Rows from block 3 of the image encoder of a small model that answers yes/no questions on an image's attributes, named by matrix and row number. Rows with one number within an expert belong to one neuron, the router's apart. Each number is 500 + 25 x the weight over its row's rms, rounded and kept within 0 to 999. All counts start at 0. Numbers have three digits each.
Before each expert's rows are labels from the 100 images, of 14848, where the router gives the expert most weight on average: "responds to" is what is common among them. Only what is clearly more common there than usual is listed. The data: rendered scenes of toy objects such as cars, trees, mugs and chairs.
# router: router (encoder.blocks.3.mlp.router.weight, 4x160, trained with AdamW), inputs 120-159
# gate: expert gate (encoder.blocks.3.mlp.gate, 4x160x160), inputs 120-159
# up: expert up (encoder.blocks.3.mlp.up, 4x160x160), inputs 120-159
# down: expert down (encoder.blocks.3.mlp.down, 4x160x160, transposed), outputs 120-159

# expert 0
responds to: count: one
router.0:482510508470473526499503502553519521487492558466514476514453478486504543515511473511498491503521518495464464562523514529
gate.0:525512484481507513470518516503492509475438531505488573514509493485511508511475495514495495468485462538474480521553496424
up.0:518492481505489515558467513526511479516554482477531414494475473527471498496523500450509515488500552479507511482480499547
down.0:480491485500522505493578499515513502469462527501447571531451482509482471501489504512514508475476508536537508505502483473
gate.1:446525480474511517482515506526529505510507508498453472504548447522543510574487474457496447476480533478490488522540507546
up.1:423514501460503491467526504506469499511515499492485482485524475477536547544484482505498453490533526534505519518532492523
down.1:526510481447501526538516471497540512488533495480448511489449486525505513481482494481504493533535496520496539506468438542
gate.2:492524499507472529504504508477504490493504503496549541488504506471486507504493487531492471551480520463528519490486522544
up.2:539494521497500512498492462479523525516478504530507567472496457439457501501470505470486470530487504484515500562519500498
down.2:515505524477502476499509533510531516497526537513498488481469466580502499486534458490517479512510489528467523497533474493
gate.3:492508497484528492473489510487486526497473501533546494537518501495505522508459520460536541521502496533442530498482500520
up.3:492499520538475534500523484527511500507516477455447527476528521496504509522521492526487479504511518462571493513535495523
down.3:509479504466484515464465521516486542501493486458473487486477523495531481488495531491515494475494510527571488502493499490
gate.4:514508510426503491527483504501478485492511511483500523529491471512535476504480505463490490527512502510472463503498487507
up.4:523503473529518538444520476540526519524505465529508469487517536496502525488505505539505491496501489475494506507508505476
down.4:509492487432515523500479455477577447530484482512533487501492480529464503486518507512519470514485486504444461492538514510
gate.5:494531523486522466502510503482473480505540562483479506450513469509503532531536526506496502509493529497482509470482478517
up.5:506498490525507542527497500470532540495468485528520502500513509488501489485492522534528483518468465526495515544529508466
down.5:507503507501472457518528488527529522514517520509505510515498524536468484443507514499529448507497488481482495534498535474
gate.6:495461517502539486521503482503519514523499455491557530474528486499494519535505487501497495512468504508489535503484498453
up.6:498487494529498437503465517541488504449537509497435574495571508482519476513450486475464486501515505498469508508508509524
down.6:528509501516478530534480562503487500482468526521518519468486511500475526508537493521501524498510505484521479546483487493
gate.7:482501539505545503494490494490519526482486530510492515482503486466492511542478502432544515476551484511506528465509530509
up.7:568487488485490521510529501532480464509511496496506484498533506500517523499536532530481505533482493496473508519493516507
down.7:462499472557501491479471492503496511508520538508479478450461480498448459492488487504524508509501505510507489533464492529
gate.8:515518499509503532486537519465504513517485469509470508497467501521512497496497512477471519521503542486542481480506526451
up.8:519527451489509498477470474578531507486500496532475519474482491458521489511476536492513466520477517512463542498534502507
down.8:532496497503492501516518553503495535553481493505474488511484469532501486496479473454485539522503539470480503514496477516
gate.9:504502547487505463459498492506471492523516487483532569514483477518508463527494484464493495519479491506496480519513460474
up.9:504461494507506506484462521517505512475446494499473464525535532520486516510488509473497452536545457480498497472496534530
down.9:542468476520494503514515447533509465537509475476492505450461508522506481464554532521512558519525473538492486528522488500
gate.10:506512536497520501499510493470514477489480456469532548521487503527473506535523478463458524492526443519496522510512501483
up.10:525513508509504563463479501528467533483539515448539509485467479489533486505533476514485547520500454534518547515465507502
down.10:495489529504544535484487476519481470522448541498510532541451540509517531459512540434449491463472503528523488503519492499
gate.11:482477508528541474515484520494486498512470524464520520511503534526502510461505494491491499511536550496524497487485494497
up.11:505545471500477530500541500491513475537528483512510472453509484473525453496482531488553535534463460503475477519480509479
down.11:494468507494496439489475486496501522508532468477531456532536460520502488521466537490518520481506469485487511466502507514
gate.12:504547477494470496502478490521484480476504496490439433469474523508531519479530496488488511518480458508480484491478501464
up.12:481505487524500524536525488505499507507543458478523480524515493500486490514489450477535559532521510490489477497485545504
down.12:486478501520513486472500491495521520486548473551510495513532478495459497536521494483446484495495513498460491556523480489
gate.13:540512528480479500471505507532550537480476484527497531465508489499497503539528513510481516476517470492513458549522533551
up.13:521549534520506499471528499572485528498482469463526493452496523526462533482476505516490499506479537516486478473466505487
down.13:508497482474439529508511443509514520490512510528465493458480499462447510494528483474475520509440539506480476508528478501
gate.14:504529505527482463493495530555483487494511468517508515436506455462446529509520487460527520490474511481502521468477509452
up.14:515519492519494518517482462534543482539474532494520503496487505478503483471518507488503510554536461503532475512479547519
down.14:488525552506522478499477538472510508542454476499502476523455517483548542449451489479465528488515458482472506490485507460
gate.15:522505555523505545487529517472497448477484482507505495528498494501488507493455484533494518484483512521512494519503517510
up.15:532506481482510489484499529508479504519510430484489494489490491565500468447501518464534498491496469491492480502478503487
down.15:488457499498508494488523511480482485490464446504517498497478491489463489512465535479469479531484522497545486530495503477
gate.16:499528473506514481512497550466441538489526497524517501470511511483477467493506514473526513460511500514487465510530520524
up.16:526473458489512482539480563480478530534537524509503496486521494498487487493519540488523509461474506481506501511536510468
down.16:540486492514524492501496540510491474530512508473486463476483532517489497519468498506533530519497463522473491526515517477
gate.17:460503505500518531481532512496441481497525525492469458544511456456506507501483474562481455470506483517478513501479515482
up.17:546512514557507480516522486467488499488507470519485539510494519513499508507494489515496501483473470515503531531461484487
down.17:494493487508547505509441561521499486523497456475578495496493467500492493515512487504508513516554460462528523505480527495
gate.18:497468501445505493497450498522494509521506526518509452512507469515505519524519518478457570501562484482488449473499517509
up.18:516500464505513483516509538478552497525521496485468506496496542480503466496509534485528500540515503492534492501515508482
down.18:487509515536473490520506520519453535514491528492508484543482513537520527515515484493489509512511506501521462509524498504
gate.19:511507512459491501503526479542502445490493502496519513514505500577484485464497514495499477467507479542500540452533462497
up.19:495484546500484504493525495537488482486494513511477439506494486525503498477484518514523496506460469487464503472551524480
down.19:489515468486523475528522508495504507497502510443474460477529546485511525483449463518479522508529512471525497495505498528
gate.20:477493501529504510472550494443528445473500498548496500519494496489484474497503486470488498497479525490522505534505499476
up.20:505512493536495509502486516484467470561518519491499503516495493472494523499490477484507527488534490517482536503516455522
down.20:506512537514465534511506462459486519466523523483475469475462505512518521554477492488436512508503508481487501465503482493
gate.21:501531502494503526514494520501469483534501493508510536501495519484494487509470467452489537474457530500551495482470505494
up.21:466514507490503475487529501494484498500496525566493484530502555475479488515507495512504487477465522464519500499460495531
down.21:510499514559495495444493457520478510457511482529509508487495517531464510495538486521574522520493511498527458514526500493
gate.22:465526537544519510468498545473478500484523497481547483485504463528492457483504472493534493528495511486468493463468459493
up.22:520471507545553478531524518501485476500512457502478424538502437498505554459489513526489520532509488504513487515540495507
down.22:457532482493500513519494491458495461483516526508478482518522515467492453451508502490498498509475516527449532538500496509

# expert 2
responds to: count: three
router.2:460503468489500507508540501499495476468525471470508520501488490488508455445516476488488499480542494496514525498484455502
gate.0:495489483465510490465454533495491485435456499533474472491498468497498525446477520513461499516492511487505497524534474484
up.0:515505485499515488493494525517529481446475493533504467518509497520508498476529515537476508543499526525506507516514470492
down.0:447494517516511507547496570503502431509467478546504563495511493517471495501495527536484507511531474521514497534515472534
gate.1:487512509509500521542520461509433535527471494542529506506543491498524446484508508510479488499481487492529432489458479489
up.1:536511496486501504453500511497515495486533471482461515502483479491510558491522535483532475519509476512447500477554518503
down.1:466503506524470492495475516519510490521489440490507455490487517496488484483507482541527527452509517469497526435511477521
gate.2:493497545494502501465554501471491456521513512522527483496510503500478461486480523489516497553489492528475483487484484530
up.2:484487505503514535467507501464445535488524550485503495504532461521460459508486502501475537494479496539514463535507507526
down.2:537509489493502494472483477475494498503514474502525530516451475508534454511485511518516481445496493474472501491557505496
gate.3:469488481524524496513469511449449496489513491510461442495480465539494536507515487499509464455505526506567489518513516525
up.3:511492487546523505493492483471431515445470507487506500496476500512488481535540489528468518523486482465516497507497503500
down.3:485533475512483466502528510505512532475467521522467466516492514527475498458475476534509482516486516490524542491462486493
gate.4:485497499513481502513509485482439536504539564488546517463513468510467489503521467525492505527490493487515567532488479482
up.4:487522508492506499478512544471494514553468493459482504515486484499487472525485492529462480503478472479497530485535529515
down.4:535502450533546488459487515502434488459516447528495470519473523476503518496498473456479441510490484502507472471461487493
gate.5:484504482506495491471474489482488514548459522484462502534486543462486512523515480524488496532484465499511511552474526544
up.5:511492465539521524498481455512532490502541466512526475561515492477487526493499484514509518521522514551505469473500466419
down.5:477532506510490497484486530521480437476492485502513514492515480522486466530467434510505498462509484499470510522459464512
gate.6:521471451449498510494475492520470499512488511538498466521469524490524519542497499479542487532477510512498525471513521489
up.6:477527510491511499462521499514472484513531460545454480494477492512531497528522522497494512450520493521515509446467507477
down.6:523476496481511500535503503533500498503507509464495484499488465540512489474505462478508540457492487510460509522490467479
gate.7:487514462464507493510506512494507514451491465477496496520518486452527474465485497530463513520479548541530551505508492512
up.7:485536550543496516531494533516519455545485489504527521478470498487510546484517490494527490491539539495494483507510495498
down.7:555545526493450486517514510521504508494480505482532545506453467553505542481530474485515470488517469502502489462492527471
gate.8:500536487473475505477488476514492443525528498491533523497536459462507473535473524500497514485497489518526508519565467470
up.8:474515486509524444507508488471497542531492527485456500492451478504511550487542477495539472518491499511482528506503499531
down.8:543539511509469507496498494536518490525511454481458549530516525492486520488518508490546539512444494504516562538494506504
gate.9:542511497491498527483501500511506488539540494532528501512483490519472513502554501480457484507470487508467523462475478538
up.9:463497486489528518491469502501499459473495480517451512473520484495520481498479523497527494475488514517506492550509502485
down.9:520490500474459523474527519498506509505491509520485525482492479492515494511471490533482476451506525505479518543534466480
gate.10:493499547551488519474523490480498496507470518467469512522468480438535539513452525524456471459557489480533473480474482508
up.10:507501513518502444519506513497508492490470443513530520542505520489438488486507507506479496491500508463520494518532507493
down.10:513477488472484444527518540500475465475507539498481566512511497526515495523503485467499533509488509516496518510503528542
gate.11:488462509476531480502500517487491526491490527515495457564491477510514592526478542461536469492472506464475511541549475510
up.11:540471516525499477503485491483490510455494495475478495541490502529491480487503501501534496502513489509484473527490475454
down.11:521476507493495543545477506482519481504472496495477494526504525535479482534482483483520484451497477494537493512516531485
gate.12:506491510521500445504520568550530493482485501493517537497492474488488474483494509511485511504475520517489470495503524466
up.12:504505512532537518479440470535490528490511499515495506485523445535496548513479488506501503493482515504504495518528500503
down.12:489482511478490496528476536520467513504484518577511518520534497523519506523463536515493505516529491482532494516493486535
gate.13:508507471441538526453445471550518513528524513462497522517539553548513476504573466495498492519539495505493518534495477499
up.13:487472497487522515476464511496467558502462508520492520478491543524467509462538463478483487517540493493490477484468461492
down.13:477473522462475517499511547497544515518531471509509520476497522533503544498527535545540489501525478493494513498497555464
gate.14:487514535499533475540474557509476496478491498518514476503518527471482514475523496484494550519537502483543500488490491511
up.14:514486506478459523478518505488501481507564539547524516553500523478481490531496489489445457499468479491475451478491508473
down.14:510482512491476527476496486517518501473502489512508473537493531530514521528512482515541466465450537505461524487468469471
gate.15:481499500479560466499485456517502512493513479527539522507533522481517491501479478532473534497510513504535443495501469525
up.15:445522480447471496462516532486515459518501549540468481499541480505492487489527536495476504514522477480519521506522522508
down.15:481495477551490518504502469520522492476515490477507506535447475498493499521537491448493517460521505498525546505477502502
gate.16:443529439549500519501464480440500536474483493508496460541545527520496544469522509527494524512492478511518505466480516516
up.16:475475495544493509542453525493477517525500498543492479501505507494470529501550499515502483527481481525501489479467476509
down.16:491467493537502507499472488466484498488499503485528462525497525486456502527492472532514481495497464476504496485518500492
gate.17:461479511490466461510481498502491540553492514480500536475514512462514484520498469485528496511530539526492479515520520521
up.17:517475503542470516518494485508517487495500485465517472509486510483479466512545472452459489498500480478475505530472503475
down.17:511529493506535514549560522490494478534499503509547488479533501512500453504490510549500538512516493467490489534518483488
gate.18:508515478504485480537461519491529490502523509528473483478483536466526475448483496509518507438510491516548518457484489477
up.18:501496500500510481488458497436495505470489462506519514489531522475469483548517503479481533490542494548542501505531534498
down.18:465476481537487485501485482525521506492486502490498485540492515512495507469488441497447475538503490466476514506467496469
gate.19:499499452497514508465516504508470505491501494493507484505522484492527528472516509508500519459515517503498543553535530515
up.19:490480521475511507517489528514458475491507500491510509474480490507477488511528469479540500531497514493495513483513527536
down.19:495486524456488478488533503539489522493497502521536504504506449494484501490525526455496492493447475525487485518494535470
gate.20:533467503484473461489521512490474501485518464494470495476532540507524528536446464488484493547508495480518486497498477502
up.20:522515508459494460485502503514468501507533494504478506505522489495488518471461486495509490524540533509518481541518508465
down.20:486522481517485476487507507502470518515526516520506499530495489510494529506490473480499483507480510526491510492492458508
gate.21:512494481508508523482463502454500540487518521465506467495495497517509516513515506501498515456504537519503498497451515501
up.21:487473473473510520490478463453470501495523481496528526506479481508523559532469527526527497503500497517515494455463487503
down.21:485486499524509479513472496506532473509496460522511524524531513481442514491504535484477556481480499509513536485547534467
gate.22:565492463502527464535526524510493486491548538492506529472463506477499491518500480494485478531510460492481476511510486522
up.22:513516498486513499445466449493540492489517513470510491484490493512506509510499471489489511478508457519502478519483442499
down.22:481430537523469454512487513470522521530515525523513463471530520510502472488485517510509532485522520474499523505483553488

# expert 3
responds to: count: three
router.3:537462504497535495475484509446475485474498462487487497509535550509493482466473536524500509527489469508495526462473515530
gate.0:521500485532503504534463525530519487540487525516453507504481525482438553510445502469548482496484493519508488474508518504
up.0:505453528539503519515539483494514494510510471439546503492546481515492488543506490487484477440499505517520481477496528483
down.0:487488521503485502507500464559535530536480524538495526482534519438476486476504534491461528473474492531528508480485513522
gate.1:457519519486505487478489485527505484525454507514544514522527499494514507527493455490473501480494475489489492461511504516
up.1:500517469545523492510458498520496524526437503528463514466530537506499483503462541526431440503502509510510490509517474456
down.1:520493488500502521493517521551484478516466537518489496502566506464533503542485480496563494479510494520482514540503450462
gate.2:514510520527555498487498486472498530507498481455464481527484476509508477515531466530474532486474471469505490501513540482
up.2:495543501513511499473465497509501497546482483449509506486461487513486525534528494502521516466551487488510530513496485502
down.2:523540535535501506492483467520464426487490522471510562511506502492512552514524500558474513530496472512505492503503525510
gate.3:501523484509484533499469480504506490504468477522545517472544504513515507488491450548466509493488512493491536542467513528
up.3:535499541543514502506506508519531483514495472528516498544491514517465485495436501490497517502510508523468495481466489508
down.3:532515480474507499518490523499498523508548490512503515477514475518505503522575513488507533423482510496477538527503523488
gate.4:523487490495528505494486508495423464550503493532504516528484567473488534517496488518437493479528483555491480513537502474
up.4:506473486518440540486503470478455551500499523517489540492534507434519508576535498477518506528488492489497541461485473539
down.4:531511481503531501525509519511507494504531523544508518509519498473532452509445523488485462488461521482508474527521483494
gate.5:508473426534531536493514490519482528520485507534521477556530497465502522530503516435508494501500506479495488528473464481
up.5:460447483478513502490521510472489517503461502511487475494509487528503485523490503536496470497520508510471507555539486475
down.5:529446529517503514539476494546483476503535500499481505514467540522471501548513516509469514506511505512541476487516495439
gate.6:513520494496516488473490480480479501539471567496460462516534541477498508472523488460475466492477531518467525503529521505
up.6:524497484485483496464479490504517507483508485511486476477508485565505474506541484507481487480518497512497528500512519495
down.6:514530523480516485504479461473502477474484502487516530525495499563486471484517492492494471462482521534470516509478490479
gate.7:495483476478498517491536489481516496509474458529460487543490471515488503509510486485538536447439473511450526523541435493
up.7:498481473496517506527471477500497490493507528466521533496490509518487498457490488511440473449502514490508505545512492500
down.7:500526507512535582475496447490519502522517487492502498465467531468502542509518543467474505499490536518483491480492509493
gate.8:485516506474508504552503451522467494518519522491507485538454546526491532527450540499480501523521477514516540501499508494
up.8:463486530477465516491502518494502468528499503505508491497517545511471476503498526500495503465473483495546549500498471546
down.8:490481465572508497501534452491490494488526494509526511484538461526467489464504516594545525506492496492493492514474473507
gate.9:485452483513505552533480464527506504517490496474460533501554486484513482481492530491553485512475509538480531475559502508
up.9:476484477498464572508523485495503486507494497495479503506506490476520495539496523505494482494517470505470541492504518486
down.9:506474526492535442506488505528460525527493483523506522502460493506478468512487479465454537460511512491529486496547498529
gate.10:512501502486497457481490501511509465477514466479514489513482487519503503535484441505507491516497509528490507475472486561
up.10:494524493484475513511487452484519472512509494470484501495509533479504520510538504514506489494501508524483513524503521513
down.10:457485502532508501505472487450471491473500547517531485540463521484450508538493512508469464467440508525495504498551483519
gate.11:502520499461510494510449466503521486522514540497480485474474494531505513506478492523448463541519492526498445489513478563
up.11:459493504510510498500498511521473520469507481524503542468467535489482515545490523526533524444504498466517545522499479457
down.11:499477499502472500473535545481482511505515490558464486471510505500480516505528534464472551518496490516538498476493509504
gate.12:524472468548492475516522467493542524510479500541497484481487510500488481541512548537496507472515494488501510499502520499
up.12:497545475479488512478519509511495511484504527530505460505462514495498494466486480515494556525515466501480484484454464498
down.12:517481511490489504462498519534480517533478470526450518493467521484462510498515476483530459456483520474517483532492474494
gate.13:517503484471510476502537496464435512496521531506496450522440472551493484509486491486479473516500481497510509494517450441
up.13:506512505516487523531465521559570497516451526484484553432552514497494537497491538485500538476510500451469480519476542530
down.13:496513458498509500516467513492507493464484501502477493482494515477519466496532512515508498475585501507519521521433527509
gate.14:481460470472514480519484468524486473498479493499511489531484486480508483481495537450481523559441475524521520477544467512
up.14:482481487533487524486496514482531510520517498522513500501518497491483521460506477507522496453562496511461463506461489499
down.14:471542460487519546517511497509496487509512429510530491496502483537474478532480512534488532492491470495530495488515552510
gate.15:512537493506518501499530514498498485563488485496487507537514556493480507495505500495470549494516487501537478477425515469
up.15:463486492496466515520502507472457520439498556501490470466516481464524447495490452498488483494506482528481488497519493548
down.15:513495493468512526492528520525483509445495484499519489492530496499507521487457481479521503470485482529517490519526527459
gate.16:463472457491518492475516494515492500508539527500522504499518509509517470448507495503492494528526499483491484491490503529
up.16:501507515458523524516491490482540553484520502496456474503510481497540506491509541502472491452475470472532488533473497511
down.16:476476548515468542533487471486497487499493500531471532511526498489491485507513503526507478483527510493524543546494505496
gate.17:493498474455514528489496481475512462549524493542511471489497480489505539513508535468538523487471536484503510455517492506
up.17:512529490475473478463515514483455467553514515524492509513516471470493533529482533471467526476507506541519462480514505492
down.17:484466495485529522496465540466527467531468528464526502512516495489505483490523491520497477480502521500521563503510526497
gate.18:508446495472502528560467488518510445502535522523483545502482537493518495537489506507479525475502518505555532489535504515
up.18:500476492510527515539500487512519535486516553496492562495518511488515513511551497476458504511519523483485554510497529496
down.18:535462498491488488511484502518484535478552459510495508507423537492496488493519503494451499458522493490507488491515514470
gate.19:539454521504510437489488488518524530526486496516498523526491532468484543503501492531495506521489513503485502513478523509
up.19:519462492494515430525479486473538483514489484476564506537474480526483457515527491526510515485481530495512534494481517499
down.19:515493456534515513525509499497501501496501518489461493487553488491523448497501530527541500493506541543516518486514539510
gate.20:484511523518497547491459469527518524457476514504504442478545496477490496468499485523486507469500532523532523485473477529
up.20:513500534476510511512499504516499488514490469503468468477527535491460464501513466490460467500525500493554524507490521518
down.20:490501476479511514449511495498496464449511483523502484425518485487522532528512502495476479491504537495491479515479484520
gate.21:509492517550512493494481522498492472482479497511523544480443522523479492505480517498501529449483519458512514516464534487
up.21:473521500448553481554466539490491525529487521496504507499513501446524448529486517513491492467533494517499484529505480517
down.21:453470512536534482546520524488521537496488511556480508508479475496467512481465521500488491512572524512471521475469489502
gate.22:477478494502475483517463518479453526485466516506517467531512466447527457498480507473528488470499512499445479473509532531
up.22:486525467506534496517525469523505480496511510473515512469478522501495528497465459478500453508504501485529503506488423500
down.22:498514514478496514522534514495523448495507527509507517518539508499495489509476465459494511532523487495521472511474508493

# expert 1
responds to: count: one
router.1:447504476522493517486508469528453527489463527524495493494466458490469534492468464475529486527493526522485533470496478511
gate.0:467494510473504485456550512490541538521482448515531486505505496455505487465488527510511513470498460537501538484503478470
up.0:497465490511510521502490481527445462462513527507443511509536521549491505513497494511480502523501478485498502511513526523
down.0:521508498481470514476476518498468529437534486485489530491523512493511435501518468499470503500475536553500517500460462519
gate.1:476538470488462485464490557516496525508505527440484505520525502490515490502494501476516455454523546507562505544524519471
up.1:526562450459512533488441503528473485525514517479496511485511497500533491491516488493499526500513528511549519522486488494
down.1:493468538504454507531478458487541507503513501516501476541491465490495540524533456471487538495508493526492477480477507466
gate.2:445518467454498515521479492498485503484524487513502527458477512518543472503486487523512452529458526482495523495511470453
up.2:516474568531535458473496523490512499477467493480474487553504510486512506510482526435499498499499468523497488534484518533
down.2:472494516489475552502476503491493497494498502524540495486526476500539448466521521511510485491482462500511536502520489478
gate.3:443510503459553534512503491487500495530516520512492533537498501490473510494479483487470510550543493553501534539507517498
up.3:496516547507475466496483492502523495480555504510524449506508509546523525511524496523473502435513480508482498509485500488
down.3:510464509485442561506479525495496486471527528498519525472541541490471530539508481507516500506523501484519511488523435497
gate.4:514451489478524508513524506526482517504461497490480496500489508513465485514501481546486513529489453545490491515459513497
up.4:532473494489529539482539488491485490515500490509459426515488467480485485527521481485475509508489476506508479511499507483
down.4:502543437517503478461492540517504511516482504510548497495505443518520478510446456486490522540448503518498501463432456504
gate.5:470497484491504504456457523475476497496478560496490488523530456501561514480520485535458478491528464526495532499520489474
up.5:485506464523541504555507476495432514510521485479532519495498482476494475529522507513526494499491543484500452511496500512
down.5:518450507495520523500509486520498479486467517516502492486505506513469503504526509451475494513446514467507502458504517464
gate.6:545524464536496507488509509499470517483484493501500448455473503492525482507516492522533569486490488465504474515483487521
up.6:509477489519505531539512492479544457493492489440493497501520494545488479512472502507487475487480488501502487501518506552
down.6:505499479533497499500518485470537477488525446500468528538501463509501489506526464532501528464508487455476466522465481462
gate.7:496536511527491530499534474501485494506473486516517473470481475480522480482517492486465461518497516487483495485493488509
up.7:529496499484507521508493514510442512507489519494505525506546514506511521511480524493499512539518527483508496494493529491
down.7:579539516483488500505480541448515487489487500500532508502517490529524488482495458506487490531503497519479509511544466478
gate.8:480487501527544497481480457473466475464487496515483484526511481530469502493477461530520480461550526537484490472487477457
up.8:506524537493483512487507493507517501520455463449493495477491508503501497452497532537439455537499502459529491509497477552
down.8:499507501558537517507507505507502496552470527524495509474498481532496513475474469562481557514537451487516509493494506548
gate.9:523476484458563501462495516494480492491447486515521504490514489533525500514485506459552491492525494478493524475483483485
up.9:531479473474531514461489531501470525516483483511566471509499533555524508515475550477522515495488488510492484499491463484
down.9:549489537502509476525487520482520524497510516473503517490498445507485490517535518512477503501467492486517506490457539513
gate.10:543522489515482534468443484509492515503542475509553474540531506516487538471486450511486519539514500508438490476465501500
up.10:484508527484463510531530551498504498479477479497532477544492520499505482542499553509418503502503494556496499519485507516
down.10:484531506489512494494479503440500513501501528522502519502517495484461477512512511546472521471518497479511508532491543490
gate.11:504498532490492523501432490523460521455507508471484483487481518493475484507486439500513547531549553485486511505517491542
up.11:507548506487513474492538496491508505507471490505496477495535509483488500521515531524509473522461456527545469486469541480
down.11:431520494475478497530505533471496464523481529476480480544509519489503504535508462518452524443481536531526503503469483478
gate.12:476532483469497489482487489517518495505495493524532513516555467503508510543481521500473469499510527537494483481471492494
up.12:503519492483516512475498517535463515503485515486523545495503502521475464521529448479510484515486463545469487515508481521
down.12:503450472458535506505496564518489563473513519480466503487507489505534479541435479486494524494487525540504483504507517500
gate.13:474505506507541477478503488486560509508486500478496530502512527484501456497513485465513491511489511419522487511498579503
up.13:433482455542525469450521501501512529482499495498480538523440496528494508478483542490471496503493509500493517501492538450
down.13:501532494468542529489476509477522469497558491535512522495473516492492517525448439495485472484518470528513468521547492512
gate.14:467545535573478476493484516512531516545494477572466468501502478524449537452507504496501508497529463521504530454510528470
up.14:528517542576461515559496532499511496536512513512519495465457485511452526510475481491510503536499473537514471495499502503
down.14:505479521500508472494488515444471470496524585452470512516491567493464491458508537504491512512519498439516497497487488484
gate.15:511435493532498490493478511519463493479428520479511529527513487549442489529551497528490488500504513491490498516495502494
up.15:470497502514490526489502507483554497487496474494490492464538528459532478500452516490524515517493476486515475483524517466
down.15:507447463487474558524466446446538519533515539535484502485464515523534472532513477485541501517483496507518518493494507521
gate.16:499476508461519492508469468511499533519520501478503479533450528519497505464485509505492476474556511499517462461508464512
up.16:508509494463503468513492476509490559511501473521518522512466528522480527457528540537492503492553514499520477492508481510
down.16:487467504464517533507481515494511482507498509477537481453502571511495506486487525516506545506493569548454516541549463494
gate.17:499532504494496528481542495481513510542526512485522522465511543496501517481488450527533513506497394513498527446498497466
up.17:491487501506485501516509513467472519484523507491465523538557537491497449526502478436477502461502517515524534494483501503
down.17:493522503468506491456502512533509525477486491464467496464515470496495502547510552457504460530501487479457503513454497503
gate.18:511497472497465542486456515510504449529486497533569532460463491470464493455508489523519519507478517501501533474453507468
up.18:488477488510534492493465528463515520517536534556454494536513462534525528521468555493477516522494503469449485511523513492
down.18:484505512557503485529506493459486504480496534545531524486549495532450536493498484512512501438489455544469471538534540481
gate.19:502476521453486535560503471520479480500506494460528480479497494520483498483463477437498486536498522532541484460489493519
up.19:465467437533512493468480514491483512482507484509525509509492508499452468468510506504532544448490481458494517521515488529
down.19:523490466502470464508491515524491541534482456527444458518467496489484522512543508503456527517530477461511511546517535501
gate.20:470515461482526503496503498497474496563506513485528488494530483515517501541511494480522508518509446462484518533471486486
up.20:530490503527505478509524492504497517474487490499454539515471462462478546452444486534506530490537525530516483517527484520
down.20:501468470505501489474499540509487527505448461468522494484519505459506520505557474479495516495493507533553510528512492474
gate.21:490508482490470483519530520523513495516528458510489515527480496503500551535501534490525509514495496502476496497488488517
up.21:488511491482480511476514534514504509542489503535484457512474497482474520510497548479539503499516504509478498492466501496
down.21:529479491488522508494527499561485502489512482468527463481481506548479512474504492479489453508475446482514490528525527511
gate.22:469484520494527505503502531462518481523481479482501507516486491498513479489501467459488469488549519537492467481516506455
up.22:512490525491499500471498484483492507500494460520503530524496477515482496527507471470480490506536474526473468457505498462
down.22:480463507516480480484565526503490569436475505515498526524502466498533536492525495527491492521502540524492491484510502493